{
  "model": "class-conditioned spectrogram diffusion model",
  "dataset": "synthesised sound scenes: up to three everyday sounds over a background",
  "train_examples": 26041,
  "n_mels": 64,
  "hop_length": 160,
  "input": "log_mel",
  "spec_augment": false,
  "win_length": 400,
  "conditioning": "class",
  "arch": "unet",
  "objective": "epsilon",
  "cond_dim": 256,
  "targets": ["number of sounds"],
  "num_classes": 3,
  "cond_dropout": 0.2,
  "norm": "groupnorm",
  "activation": "silu",
  "weight_standardization": true,
  "pixel_unshuffle": 2,
  "widths": [64, 128, 128],
  "blocks_per_level": 1,
  "scale_shift_norm": false,
  "attention": true,
  "upsampling": "pixel_shuffle",
  "init": "xavier_uniform",
  "residual_init": "zero_last",
  "optimizer": "adamw",
  "lr": 0.0029,
  "beta1": 0.9,
  "beta2": 0.999,
  "eps": 1e-08,
  "grad_clip": 1.0,
  "steps": 18600,
  "batch_size": 128,
  "epochs": 91.4,
  "lr_schedule": "cosine",
  "final_lr_fraction": 0.05,
  "warmup_steps": 930,
  "weight_decay": 0.06
}
Rows from block 3 of a small class-conditioned spectrogram diffusion model, named by matrix and row number. Rows with one number belong to one channel. Each number is 128 + 24 x the weight over its row's rms, rounded and kept within 0 to 255. All counts start at 0. Numbers have three digits each. After the name is the row's rms in percent of the matrix's.
Before each channel's rows are labels from the 100 clips, of 14976 (inputs lightly noised), where the channel reaches its highest value: "strongest on" is what is common among them. Only what is clearly more common there than usual is listed. The data: synthesised sound scenes: up to three everyday sounds over a background. In brackets: how many of the 100.
# convs0: first 3x3 conv (model.mid.0.convs.0.weight, 128x128x3x3, standardized in use, each kernel summed), inputs 0-127
# convs1: second 3x3 conv (model.mid.0.convs.1.weight, 128x128x3x3, standardized in use, transposed, each kernel summed), outputs 0-127

strongest on: howling (49); first sound: howling (41)
convs0.84 081:118109093118078095158135157134097155195123142127120107133126087128105123133109137127115127126166134147097132130131146121125154080122129145131133104098126090118095139152112094119119113125135142100111105110121148170130104087139159135126127145103125070152130121135083126108142125100147190143110127115105079173109136134135130160064131126118186145113113125159140075104126134139164115115093
convs1.84 078:118124154127130143133104079125126105080124174147105093170123174141132116115116148121154118120069154126154152135108135121149127129138170076152127151159121086148113111138139093136164136108107126128153132169109137150139142161160141111119148088118151144165122188143143116136101108136135106170142105099103157129089145114098138121142159126108155137098089141121117159152096123166098125142179

strongest on: siren (41); first sound: siren (37); meowing (36); first sound: meowing (26)
convs0.16 080:135126117143139125110111179137088174091082134142094077148136116113139117137122123135132138104137101150160150109128191103118132130110142120142144155164129201164128119144113142116100133124196150118165084118129134140110117101147145123109128153122143166106123132120128129148118108117130147136129137119158144126108100139118149113070128114124109095146159108109117055142078099121159108148156
convs1.16 083:107119178152145122132142112130103113125109155133080109122163196143111145107127119143117128107139133141066126116126125078179123130098137166158079157111135140148112100118119120109130140121180129117182150184130136142128162125143130131129098164165101111165151153165121080171113147141117141121110123122102160130128146113119123111128126140103073115120136144162131149149095143146140096142155

strongest on: phone ringing (55); first sound: phone ringing (49)
convs0.63 067:168141117140105140129161144116144104115159102146123133142148099112122090136153117140103124132122095134158088100147124136139120138139094127128120086162109117119179122128165156123147098098148108107148138121143121076132066141090156104145156142150134178085102132132134126157059131148164099142139108111104114144112065136136125133125141132116117112121125067129177149150141124152109143165164
convs1.63 091:147139112124116126128136126130055103148115124131110069124132127127094120123129150124134131127141124109123076115106117127129153148084099156131146129213138093157141142143161141121129126099156108120133115100110126170105149126131124138122133143130121131085150158115099089066131148105105133148137112136141142079072092127131136101099128098163131103133150118126094135157144174191134131097120

strongest on: thin (high-pass) (36); rain (29)
convs0.23 098:192124185182169156126121131150093121118108128115141054139112142144148146104111139153118121114163098094122102098143176098130102084114161092094129094152114137110108158119106158156126101108106144107147116114103129118116103104098150137114126160083117158139130135102154110128097103103150129093124135097141144147153125114100124147128169101123156151115114136151166120128151161124125118114116
convs1.23 115:135108145148137127112132165148111111138080116117140068142149146074114133096145151139177129151098175137117121130155159091123114129106137117139179182151137116123093053161126130121135165140158105128148119145154160147100141168114146131128140129129116127136131112144135122143148141169152122104160110158131098151086144118130153130136134076120090149125108196162145137117131101110134126130148

strongest on: laser zap (79); first sound: laser zap (74)
convs0.91 125:122137137141135150132109127081114138123138138139129140116122120071149155118136163111182129119133123133136129159131131116142123153071140143168125147175121141143124129132119149125087099141156087159136137112099135133103158120159197086076140102082145170149096181146162144137163124095138080150140123143118141107106144136138134106139112069127138131140101145143135132150132104161144120127185
convs1.91 101:100113129113142146138114146169136158111119134136108151095126129128091119151110151094095128139162143125122133106135123142084066149154116104114147104100088145152115099139155121161144146094151083099111172112141148080155093135116111123138145104164143126111129129091146112135128166161091121163108147073123141100085079124102101116126101143144142143135184151102127108102146112121102105155103

strongest on: howling (40); meowing (38); first sound: howling (32); first sound: meowing (31)
convs0.94 100:086093153113150150093147163071132128099089154087137128083133149141075159141097129139121119162156091105134106147107123117124145130165115110123151118132150148154096117117143159075139163118148079117078110156147112134168118114151102098164102119177135100139170127138133113123114113142086143144143122136127090125107118108107131120098161128155140151120145128093118097094126132152103131141145
convs1.94 082:145129156166147122152135131091164134113128167134086114114108149100193139128144156173143132112119092140122120120163086126092093100132109172095168108122130135116136136089135189088136073119113147118130119099109089155107140120120115152141123095126114156142103125141116140127107112115166138170132173120117128149120166150149101138152176125104145137102094134141105112103125110163165135118149

strongest on: laser zap (98); first sound: laser zap (78)
convs0.15 112:154134124144138085136140107136138092142143129137156120165118093095114142116129119127162128149047111153068113113130131140123128182120111129214108152165089125135141120097131101135147096130148131127160123108120126118141113119146168122119136162120130072127078134098135143122150125130097089150090126156112137186128101135123129159110086121133117128133120119122151135136110175098148137139147
convs1.15 117:137151184119107168087097111122118146117107113130144129140118094154112115148123128113102110145055130149147163126107158115138126139114125152152086153140119094153105131151147097156143092160100145097132124062102149144126108092123160150131141147151136162155115110089122096096150109118134115118117148121138129087129160133123158082109124150144124120137121090136115116065099099127153172145100

strongest on: spray hiss (80); first sound: spray hiss (61)
convs0.25 110:136115145141136139108132120066138130142120128119133141102114126119170180116136152140134127144123100140150173166119182141167109151115153160164126125181098160158134129118106160111115131156182078154151102141132140124130108097146176088114119138119121128126121171120113141142151147127120135100106064133114089152106119131103132144088139103132122120125154135112161134145080151170142123144180
convs1.25 109:169118077174152116141115138131078137115162154129139123119093126136101156149119121153131081142089115109135103105102126100171096114143083103187109154120179149102116152127151139118132096108146133138124152148160091145136153129129137112102108157152129141135148138151151117098121069118105096174121156092107130155146117102124140141174110134167112132170134119140124120073124138145132118139132

strongest on: laser zap (82); first sound: laser zap (75); background: none (52)
convs0.88 095:108125118150134098137115192098141204131146129139150145138137133105136124123103160119135119122095080151115087131103128142142130222114140160187193114144110130154153117135109134126100109142129138134158133150128145105125131113149151124120141106133130120148135148139129143084149076131112115168117109164152136110097086131161119112111123103107122168140124117104117113111091106116142141096152
convs1.88 134:094137199123161149094142136141142126131116062121161149132157141151118143134152128142106140088107109155164159133139159124124130135130121113086105128098090102124155106116124128157089154146128142172114145113136125099101115107086156112121130116129126127085123126121067128177131159120125176099125127154157106144153147108075167107133137132126142139124120132094106122093103073124130172124128

strongest on: chatter (27)
convs0.79 062:160145142141150140115141135124127105104128103146108109138130119133135131137120143133100134115119118102133149097146169135137122103106167141116148143136099146004137138153153132126143111087108123123097162124136150114136089142127089125129145134161136135097149146126106115171090124126130140098175147158124126155114025130108132130140126136118114131134107078134142126134126129068124136148126
convs1.79 090:112149141153143143111131131126076108178136155137117157106128115152106158104107137139137122094139151138105129166125157124109141119080138126159131115153158122111118125091128130113136106109103105159164127140120122172166144137254135117126132160146112114051121119146163106123089123159144132144134143119164138103138150140097131126090126141128114142128134117113126109136155156100127118153115

strongest on: background: none (73)
convs0.106 143:145145182157149112051128147109120123118097132158135069113109125130138132108109122133131119115147074122107135087172141130133168079112143117113172090120135136134127143165116162141137097075136109111132158096124103137127136118094120139105123109129125139130130149141163144151109121102113125133155182108116135128149190117112103110156156103187103134120086114153121125123133119119110123082111
convs1.106 123:096123091117142119177128168174139133122141118138096114105111126127092052100104126143095139110177153183135103106140142122123088102142141156153164109157120125151122131150124112098135141103131105132126117135131116092170101132162104111114127163116124082177148135123119148107136146162121115121170134151163120097134131150137101149149152106122131146146188116104138100148139124077118090136142

strongest on: spray hiss (30); first sound: spray hiss (30); zipper (27); first sound: zipper (25)
convs0.19 083:123140144151151124131117149019122131082126117138117121151155113092116134144104141163160110135156172069141114119104128100137144101128112116111126173143112120198128120107126191091138101103135088095150136139112120106133119130109135116128144125123159145129098111144095137135135120115143116179132116114160111132112128138147122113155130107141131154133145183145130116161114114174132125161152
convs1.19 087:144093123167151160128104128148112128165129125125134106153169140131132124130142173152122146155105107100126070119134102139115186162162044091155133123095129164090117117132157116154118119122160126120140108150137092106130098113130132118119147137152150131132119104103130142153130106129166131122119107134153098138129127129137087134135081104093126197163098117122163115122134137113170140180129

strongest on: spray hiss (67); first sound: spray hiss (62); clipping (27); text has "clipped" (27)
convs0.99 118:122129165138148136107091143106124121146067128145147130097115111139140149133129140116131147090120112145128132156148125149157169093128126118112182119116143127123121159157123132122107114085163145129145136129139104164115129069110089124124124131125123093152116171137165157129083120117099145157093152079132120133123202127127127088154174112185101120121108132141117098124148103107109113070099
convs1.99 114:117126066176121162150127135106140155141150163153138133166105139135121099105097129127107107122151116124110149115074105193117082123145114133145151072133128132144139150121128089116094107078152144141117155136144120109177105166145129134112087132136128098134117143131121174133124105136122113137145184120147123110156142115140113160131157164140142141135161143076149128142101162140152090157155

strongest on: meowing (31); first sound: meowing (28); siren (26)
convs0.118 089:137133144149127103140148212148130189117107103152158146137100136130152107132119117102115136152101101085101088073143109145120114133147108125138111077148050168115132146095127152119129152117094130097122108164153138153161104115111127128143141116133125096125155141124099139140114121142127135090128135091138129134133084139119140126106146129123138083132147137124125131120092125120201144148166
convs1.118 095:120138106164156121193115117146126112144121124129126116142106188128091081117091122119111119081134147119129151094140093104150149131135170113101125155111162128103126144140117141086085122169145135094130163164129138146146110117138125102125118122130143138108083083126137135171056168150108110117160110160154143114126141124123123118126163094128139139124099153102133112145085093168100145151147

strongest on: thunder (27); rain (26)
convs0.12 092:108151135107121114098071135073132103114117118140142103106164126090111126136054143135130122116157139097110107098151107142101139124174090093119117109125084187143139082113125159136132102097120120097104089153125096113132180119139154145147142144153135165160131163135158119133134147125140118107133133161102099148108159133105135145165088148136112130138120178121151091123137130120123131163136
convs1.12 100:125146139083135131139151126164111156133105098130156166147136104112128130131135089114107129130135120118118119078137142119141102147127143111118145201165125144084122065144076153122142142131119084115164079097164133175131144105136062145113128132116132108116088107094136114142146131170126125140109132100099149128131128140135157133107121113091106122117113094135146159148185090144095128149129

strongest on: siren (39); first sound: siren (35); meowing (32); first sound: meowing (31)
convs0.8 091:131152133133118104101142172124147123120124125146117126112131142111119131123136129107113133152141165146103137103140129116103125132143129120136134105148130182156135101119111161135106148132189098086102129124118116149164008145135165108137148105142140158144134186096136103175115125122105110130107069099094119124166126135112127114101162134139098124141148141107131157106120140114102108161170
convs1.8 101:171143158129097114157081104143113080120098081139133106111164132103146166122203114140130139114151137082139126121165101108140140157140169103120080162112087158135119094147158120147162115159088120143147138129134134183126148114127136135147128085153157130119108118125090103139101124119160125104117108139079149157129123138131131157103163130111124152139099115141118166106140099128115135099122

strongest on: chatter (33)
convs0.122 070:141129109133114131099131130105137112142110138135138070097111113137125132137088115098116149082109121121138105130120128163126172122141103099105086129173128163111117146156135193146142108150149135118164122108105115064089136131137102149155145130137138107168135132063084126137155099117144112153148143150094107104106106149144164119106120162113121053156164137149138117112099112133141149143140
convs1.122 078:132147127124130127138115150130100126130115127119090165110132128173168059096104159100108123104118137151113134153167152091144112117092147142144163134149116128090135123150112103111140151106181135131133109138147106118179144105094121104097126145143082129147099102108138147141063142181142118135134139104141157111110133111135121116146163119117154167133111114080171098148101120099130100181119

strongest on: siren (44); first sound: siren (42); muffled (low-pass) (28)
convs0.98 131:139140133133128162135122140117119152116135101143135139091097110138124119122154157122139128140142125115151126094133149126134112144113141153164135160137000138140147134118123121121083085117119124137167133118125153102100117136112142119116142114119144141137086125142127138156132098122147095148116120127138123116111125139145138110129125123130144118146148167161148136149150105148163133168142
convs1.98 107:093129135105103135129124075119142123072128114128143119163156114096129102105122130106144157136156115153118126146112137090100156142128136108109133093117073148113119146147113118144124143160121123102111097116123158061154126122149131149137151168127132094132133067144075144163160151145113120129171067154093153158105114129130111101144160128149146163125148126124123093154153165075131127115128

strongest on: meowing (64); first sound: meowing (57); background: none (50)
convs0.97 084:109122147133131174123113108106117134114097127128164126148105191132124163127136126140134130143098112112153143121106109124143112117128140153132109149131122156162108122160114124116116117097138134160134095191115075143147074103117111133126119156108124110092150132113123142105118109126083111089139143123114169150106072127131126191096110119133138102141106160093125127141086182139125122048105
convs1.97 095:139139138126102140137123138142108164122137142126116130117127081153129134157118114137175079098048134123135131152132128116127107120149126132145112130171146102092118130142148161107104103097092148115161097101127143174109110162130166156132122105133142143169134130139106114137118136149134120179129146091126133167107152141138166183140154143106137146146074107125100152116078160186119135098093

strongest on: chatter (31)
convs0.5 085:142118105125070150125125129113126134122092194114104092136141147142099105134121091126114125132148071115116138130088122144090139131125096139118204149141132088098105095133140122122141120132091157125130113116133136130146112128176109175125110106137125111132120119095150131121140135124164135115169123151175130101145133117146125118136105101112143201118124081115134111118139116092070115114072
convs1.5 081:082143080115139150116117108124120123171124139111124173148116112159154165169108148127114132140094096142120083111131132181143165154138104110118148111098118132151098104112110148106085097144137150099133141122125112111130178123126124128143114102149111117125104110126158141122147169170164134104066148083188128161110128151126105133072103132124158138118129156149173150134119127139142125149161

strongest on: typing (39)
convs0.38 076:138147168105119193171148113130127126076142131130124115104111131129143132149158147106145144197133074153171118137134108129133136146122166124129101112046130115101147159098138122110145139112144126052134131073131139114105114117129138126130152125123149140121095115136135101134139141140157110104110115110124102120119112140121149156172162117144151121143150077078146145149099140101121145144111
convs1.38 103:142114170127087107086150166136160131163130151131107175111145124111157141127114144126171120090159139110125059131123165117167094099166160139153119128103156114114111146129154107118153164092085121132123136151118134071120143137163144130126128102121122130154143143156165147069091112138100128129132146143130126150148123132101118155125114184120127124136133161130153159138092114073130110149111

strongest on: car horn (34)
convs0.78 068:102112118128153086092109166127143105117082147111158101169125127123132124132106120144138138144144076105118123075103165080112096145123120138127166108097120117083107143151147139140120131170103158133093115178170108136106136146149122123108113174140115141114173127109155105144153169117104149136143086113169116166122162119117115120166123099132164148137159114102148131120099157138164137110103
convs1.78 082:139116116151110132119124161151129106166162121089121125150119149112143128143134147180101121145140144135110109105149187121127116089135130111123120177135111124148123129127158129130170126108128139105192106113143097120171179106164121127131101134180104135196103143142112151152128147147127107117148086155124110117104186156113127116109094098105154113137132123101173146118169122099137083144116

strongest on: helicopter (86)
convs0.87 131:120116142146142108126116109007134118137113108119143125128140122092157145133118154154156123166126116126111099142122151137110143122174151151148087117138135156158129152129153133079116144130125039141125120126173135137129137145114151053178107138163102129136126142153121130117111139163126130120148143117080128140137127116127118136098136139122139084109125139120150105105123145159145128140149
convs1.87 100:159139165162133096162131072122135125099105081111100173121110124131120136125148134095174108129167036140173133132132138142120127106114148102098108119128145182149130157131118132154137146116127110150104123097150128120124107136127102134118142109091120149120165120131138111150111122099143122147124142141153175136160178096155161101144159075136130131130114109159123104121177126118118127125087

strongest on: background: none (52)
convs0.124 093:078111068113098123177124124132110135134107125115098138130167128076083135120141154131133108163107148104129137124058122125118110152118100111166138145140096114133132112131119123134111135151119123146148103138120145109117176113144165097119137148101118124113124138110075106089170128125118135105139079148136079139081104139119132128123082138053139137117132152135101098125089151156141130161132
convs1.124 138:129130091126172131128103145114106117132141144141122124126124134133125113109156097098132129119131153150130110218078132101162141130103064144113113191147116124119115146122156123168112139133115115165142168112155160126086133082125116108130115141131142170161137143101146143114156158103140129165091128127092102138133114115159123147181115117104144134137108158160158108095094107120128082140124

strongest on: thin (high-pass) (62); background: none (57)
convs0.47 103:133119127140148138130116146098128132127107131121154121142146123127128105117119125141153111080091105127123152114143130140132120103114146107129115119117230146104144110108116086126139133166155118154119121147099107134124065137130116126125123129133136125122144069136101132113131151145127122109093065142137154141126097124125122152135144122100143130117144036100183134109131151121117135064191
convs1.47 121:120139136127100094135167122104139129126122137147171164134101122106132130126094106149128137127094146116135164151071118126107127091146069136126117104149054160156143135121090090124125168167141120116130177117154145121142130105132150131117135146129121111134120132092107111164114117138123109140153079174096117108094069132137089127114135110144096118147122134129158170164108129099157075105130

strongest on: howling (48); first sound: howling (40); crying baby (35); first sound: crying baby (26)
convs0.83 104:138127148117102201131108146114142182159111073109114120091122187152122120115150098118099113120115061128182095114137135144134145138127142148134126116126119118154133105113100084115125132101155138083164145119122131126131073120079137150132107121136119138118151128106121092120099153143174145152118147096122110100145072122113114117138141114128150084112174131151141126144099120129165137141140
convs1.83 099:145109128157106105151170143102099141104154125103104138126117147169089117138123139130154142108144113140128092142138183146126170127163138146109141098131153118110119088165154136142087132104141133132108129114133106154133100127137184143113132110127128059157117134109103117169133088116104138164115159143108124138130162090093136142147104126136121170097175149112102126149063172112140139086142

strongest on: spray hiss (83); first sound: spray hiss (65)
convs0.64 109:112127128136122138106155153130144146154130119134150118073107134123108169124150106146129129096121095147149133173140151159150148103142152121086149105144160153129138128138143162112107107107170108135114150132140101165139068118120118113144121129132120101163110146102132155105115117134105108132096010147123097108135139139132130095126162136171105125133136111108164154153111117174114135147169
convs1.64 120:177148121145128126174088134115135121160100109123144144131134134116154123158133094124150104089097169054169142148139126139119109084072104152156114104093119143112140135165125142140152111076105147119130175133117102154104144180106123143150092135114115132091150118159126154151143126097145136152091122121126150144132096121089143163162131099127087113146130118153092124143136135134151121095118

strongest on: footsteps (28)
convs0.107 075:145130133116111161134111141101119134122105081159139145120141139155157182116114162128127122147097133132109134071108132145105093108133145131130113142236115117173158092120131097117150131167122162138059111107128069117143132110135097146125166124132135103135129098145136113142155138138135133138125140149097141140096098156140121134119112127107141085123128109096141112156104140149150143144176
convs1.107 095:110110074105104115130107152125142134135129177146119116113127090175104180094110164147109167116136134146105092157131137106136067152109134177160119130168141139109131124156108117126123155117142159139172093141172108139149130097100113151137107159155110144145103119099147135149143125147139092121144119130139125091159206136125096148125119140148131094141134096142159105151112096111148104139136

strongest on: typing (43)
convs0.18 122:148115136156141138141156147100134128124161140112149160099113125089140143150138181135170129133103142107132140115102137100112102152106115122141127147140114146152122129124126121084093100090110067145185152123134138112075139145142178069122123126135121146177111114183130108150158146140117099152124112148127139124119145126123130104184138154102127126119108181154137109147133108162171148179155
convs1.18 102:134082169094144122122127114175151125130105077097117115128133132098115136114145142109168123125178089124125163111202116136056082144154152103079117162154143126094114099144117121123122142131161080111114113115149135101110107104132107134158133117124145172109117105123124118138157135128129137113118121120164142148117124130139140156143075115138137154151130131137140159122173099081112126097101

strongest on: chatter (34)
convs0.74 119:141108112124134141148087107125120113132104186118140089161144132128108122136135146134138127117000113107105149136109069135173154153164095102160152146124139105128100115127154101111140139128124152107101114126147118111125107086163139144156108123136115123153113134122094115134107142156106127126135146139163127133136125123131131133095146125106131183111102154114136138146088120112118127124119
convs1.74 109:125151120129113091128072093113112122149129138112158087163092125150156120144124095142133139139180145146140107165110146159139167126160140113102145129118121141098114104106100136151122133131132116121177091150109098072123131114116103134103103141096086148063145117097120125084118160149168112084142147119109178134144123128139103141120153131083101135143140121134125149149139130083128169161105

strongest on: laser zap (38); first sound: laser zap (33)
convs0.45 073:122135131141163122120109147138127136118097112121126126119131131112145172130108160158117149082106086131136079085127125122138124155107137114114117153165118118157142141167130169153112098123125136096162099186127131118123100097103116115117117140143134152133130165141126117212170084140119119097138102096151159197126133132156134125105139128123154090150120084131145158116115157088116146163163
convs1.45 094:142144124118150175088175155120082104136155127127109112095110164141100177131158144157121122127156175097116144142107137080168139112117154100140127127114126129139129149117124148090129107085135125144133153123129146171131106157023101148110119162169145110133137141147160110133075117117131126137134145116109123101110173109105159163111127142129142091137135117148140158145148140124140115139119

strongest on: siren (73); first sound: siren (61); howling (26)
convs0.41 084:131128120158129159114106083124133119081168113150192134076096121112144138128189140127156148126149100148161137105157139170158144133136118125167135121143087154096133128094118101115126128137156106097171126101153144124103103092125120118152130116154103133107077145115133177171122125147100107133130105102091117140142134154112141122139162131116106110152106085088164120152130121122104119138175
convs1.41 078:149134136116094149163168153115087136181108151136156112101136113105112133107156182137133142145159116125151119084140137159137152135157139161127143162116130086168117163146148123145133084094131103130112134161102128143137206094147138136063138124133102119127118150147157108106057126118124114137123094160106127169125100144130123114120120134157112116124140118127100151134114161127114101091110

strongest on: frog croaking (43); first sound: frog croaking (33); creak (29)
convs0.112 098:124159130136150095122127136113149120125117120153148107143164108128122132127118088150154113107091142132106121125141117130133127128129127146119073132180149148131177116127142109102158103137173129123174143070109142112145076137150124132123150114149145080132065127099074139156130140135119112111155156137067155099113104140127130076092126115168102106145129131122155130118087094130155111157176
convs1.112 092:110109128129099114103156150123121124128140126119078135103147128151138111100121128131103149093165145168097108126098058102163076120131112156129104106153073171131145111165099158098168152132123123101118120145120143163169126091162160143116138170139125134120151119097179100148118087157115115142129130145170089109133152138139108125135172137126138113112162103118123109138159125125127103122082

strongest on: meowing (34); first sound: meowing (26)
convs0.110 105:138145138135138137163133109128147136112117105135170125065063091145132155146113151146179148153136112126133121037107129138159117131146117128165108146152081154125143132114148110116056068097136145152153138116141157107096110128100162148149140128148146172145098155155157146124124108137142097139120089131094117133135093131121147115131132150131124112135108143139143156160151125128145127118143
convs1.110 104:109129127103119154153134152127131134090144112122117118160189111097139121108120134151081126177151099090130133103137115100107122148120168104054142089129091122139132131136187100132115153172129134130114095099118128117144122127156088169135140124072153102149099099135102116131119138119116140107121113127115133144121146153146114093111121122089117109112169163112098110112191146138139117160089

strongest on: phone ringing (32); first sound: phone ringing (29); coin spinning (26)
convs0.123 111:128091143192125086127104113137125115143134125077156118160143122128151142141105105115122153186095136087141148103116113126107120126138102084138105134141139130102231147120150131126144144178136131146127102133157127145154110101125156139134062143112154140149134160122129108094127118134071147162116128131108107161121146091109139144090116120103122098161103158147125113127131139136141123125109
convs1.123 084:170155155138178129131144166161120118126167134161099120118133105132127133135089127142133121117146154101146116139115161090149135121136144182146127120115119149112080168158093156117175136110169125137190120142117157154161158121128125116142193119153077147113142141119116135146157117109093147150130161109142099115164137096129088111068141120113147114149114131103101096098110152143134124136133

strongest on: car horn (42); crickets (29); first sound: car horn (28)
convs0.44 114:171131188157152093114125128133132072117141118153153121119094107129134130130113155159148139127139112115106115068132126134185113101123133119130081140137138123123147131121109129119072121087116148123162141150136137131116105098124147146134142150127140178145141143152158148147111135136118076138122114143118099160130111149142147194109167128130155119120077081094150114105152184096096144142147
convs1.44 103:147125128161144151110145134148100132101102111158140134168141149102135130147154118118141121142173140085149123118124163114101140175135092118093129103154117096141148140128126112118135116129127131103109112123139114127114075177124110073079165140134138149126142150156160161068100119077131119091100169112111117147121155085135148117104146165124111089095169145093127166148118114157135152114103

strongest on: thunder (90); first sound: thunder (82)
convs0.114 101:104116134151137110102114114133146125134120118107131116131123115154109145127099162133137113167133107111145136143091105112105145124100096127174147100146063092115134114137126182152126137111131165137163117105106150103113156093119106135099113110106107118126115185174125113137111118123109150140142176087166115108093169117144114111156122095181120115132131171127059129106128114160189133134116
convs1.114 127:097140084118139110180139142141168171161161144104111152132146109143093122117100117139097136141153132133103129121132110125105096116134138132128147089194173115121136121183133099074115141137126136123120137154108130118150096093144100144139114119111113130152112103130121105144116109159138130092193109155149097124157112151154109119130127109156131123136155139154168071145156131122144062154151

strongest on: background: none (68); water drop (35); first sound: water drop (28); first sound: beeping (26)
convs0.69 088:084125091109107085096147086158130047144134160137137127142085080130101124115117157139128125114137133127135155106122087113180123183118087159171097129154100130085137110138138119165148091164161129147152158119121136112134092144149137131123128146104125131096099134135087163150116112128158113125126114143105124154112113136139123141108111141111110149116071127140148131084125130142154118165138
convs1.69 100:139147125174097148134131060133134142122109152139114144137133153193155146097132107106148116119109203128179147167098140100056149098115181127139100096139168121169128114079101142113148137110103130142126110137158129127114131115103128147131130091122126114161123123127147149117133137118144121158133094155169107131118113104133135144121143155134099160158098156118156129111134117136164114131150

strongest on: frog croaking (61); first sound: frog croaking (54); creak (25)
convs0.59 093:140125143146143133111140095116132084150120089114120085189108134124076122136114115142101148095170084140150114113126084128130122106122115107122134159106151084099105126116121149093162191134128130151074113132116091110154096128089131133129138135127126146089193137107105139109078165109128170116105114129112117133102120139153142143150126129166108076149100088129140122143114134109124148134121
convs1.59 115:144132114110118140127132116150110144104128106113099136104131086107189121096103136130158119152125150102126127103066092117152177067096094157126120101139146113134123161114129132146158103147099122128135070132124118166131160151103145143116103105124116123128107161097096142156145136165134126160131167151122098124148108130120153104051100118092126083115109121134161126138156126124122122116175

strongest on: wind (37)
convs0.29 129:146115143136125161110092143124162141091127127110166102134140121125116122120139164144160130148069095132133157124101122114154127144111126149149159112172139116136122145130116146161101116148147131130140159109144123140118125000141168127117123126134124148136112166150142097172145105131124115144112120111136127129093132124113132123135111101126147140117113167157148127136079119170165148118144
convs1.29 115:166093114167110130107123113165128149122146119121107112132097118131119171115139145128114149137148125152131128127133101114092139162135175146152145185136099103138101152144103137120117183140123134137145137150085146108112124177118129104092148107118167115133121150189147093137128094142115107082145100136123091100112113135120111120148152123119134151093125075113131135138167061074106169124110

strongest on: car horn (36)
convs0.103 134:111119114115101153125118135112092166119108127122119145141135161130104109127150148152106132123062104135150121136110077110183126103124104112142130139112138105155122144133154132109136145086093149128117129180135135088130116119112079129125115176122128139106187098148061120113105138138099175139168112136123122169113087124137129168109115119092152124115157103106132086153099176119134109099111
convs1.103 115:109127138136105150117143099127125141150123116126156126141101109105191144135125129135074102142116102132163112100168095138088124166161137100085134089110084145102137150123166141115093118120103124135090109092113140126104108153123138111114115115128150079114095084156128129110140157116141178096106069096157108119133142135158125094137138117134145157154142136149103135135148105120135115060092

strongest on: thin (high-pass) (48); wind (28)
convs0.56 143:157102155172147097076106102092145108150114149086147121145126127129135129138117124141154141113170112138129117114163139145107182089132120118130110105127129123117071139165133158110141118110139081115161165112114108128124138140132104113114062123138081133125114139127156139106120145113107132132099149139126145137171192094136101110168169105167115145140097081141120139102131103092122145096105
convs1.56 101:170136124139109089139136156125124116100160160111075115137106120107107066112137149140143124168179167103132121094140118084137107113139110118130146115157132133166115192107136116135143159085152112147114144117124150079139138126169113103101126122110108151141136150144125149117107143096146134125162156143120152105107093105133173174139119148125140123153172098090157104132161132095139107119168

strongest on: background: none (59); fly buzzing (28)
convs0.71 092:102116115113094118223120095137119133110124131122092114167121119111096104116094160114130118156070137085120129116095083102135125137138108174130131131136101129137131159146122144142111132138077146137128110123127163105106191102140142121138135133111129120114107144098072073100135120130150129095164137110142134117130099123115126130117116137061126133126146178164121113101124122129168130142106
convs1.71 134:145163099143129139202113110105147131137131094138139130126143080112170140145158148090137125104126131086112147126142117119114123102126144143128136123115139103181160127164129139145173143116083107169136118121124119144104129144107075127147135117105112131112138119128110175172128152105128149088114085175085141151101106108112142152101156118082078184141124142168109093132137141120123122117134

strongest on: typing (38)
convs0.111 102:088143129114137143079111158074094167104120142140145118117116138070097160148128145142118141121106120126145145121168149142132103147126152156128163119150129164164134116107141169135141149139121080079116104139124099121153111129147142079120146152136145169081146163181114129122149142126119137152113121160131084165130169141128142127149071126121118150139126129140116133159052148137134138132137
convs1.111 098:129146114116134102122097124176155134098096122120127117109117135141126130147155103124124129127149161171121119143153141140170081151158121136110120136100099164107109144132112118121121132156153112165106172134112095135106108123135140105105106157087126123140149119063143128060137136138102126154150125143118166146132171147090129158098127152133156123114143114106141142228077121138098112112134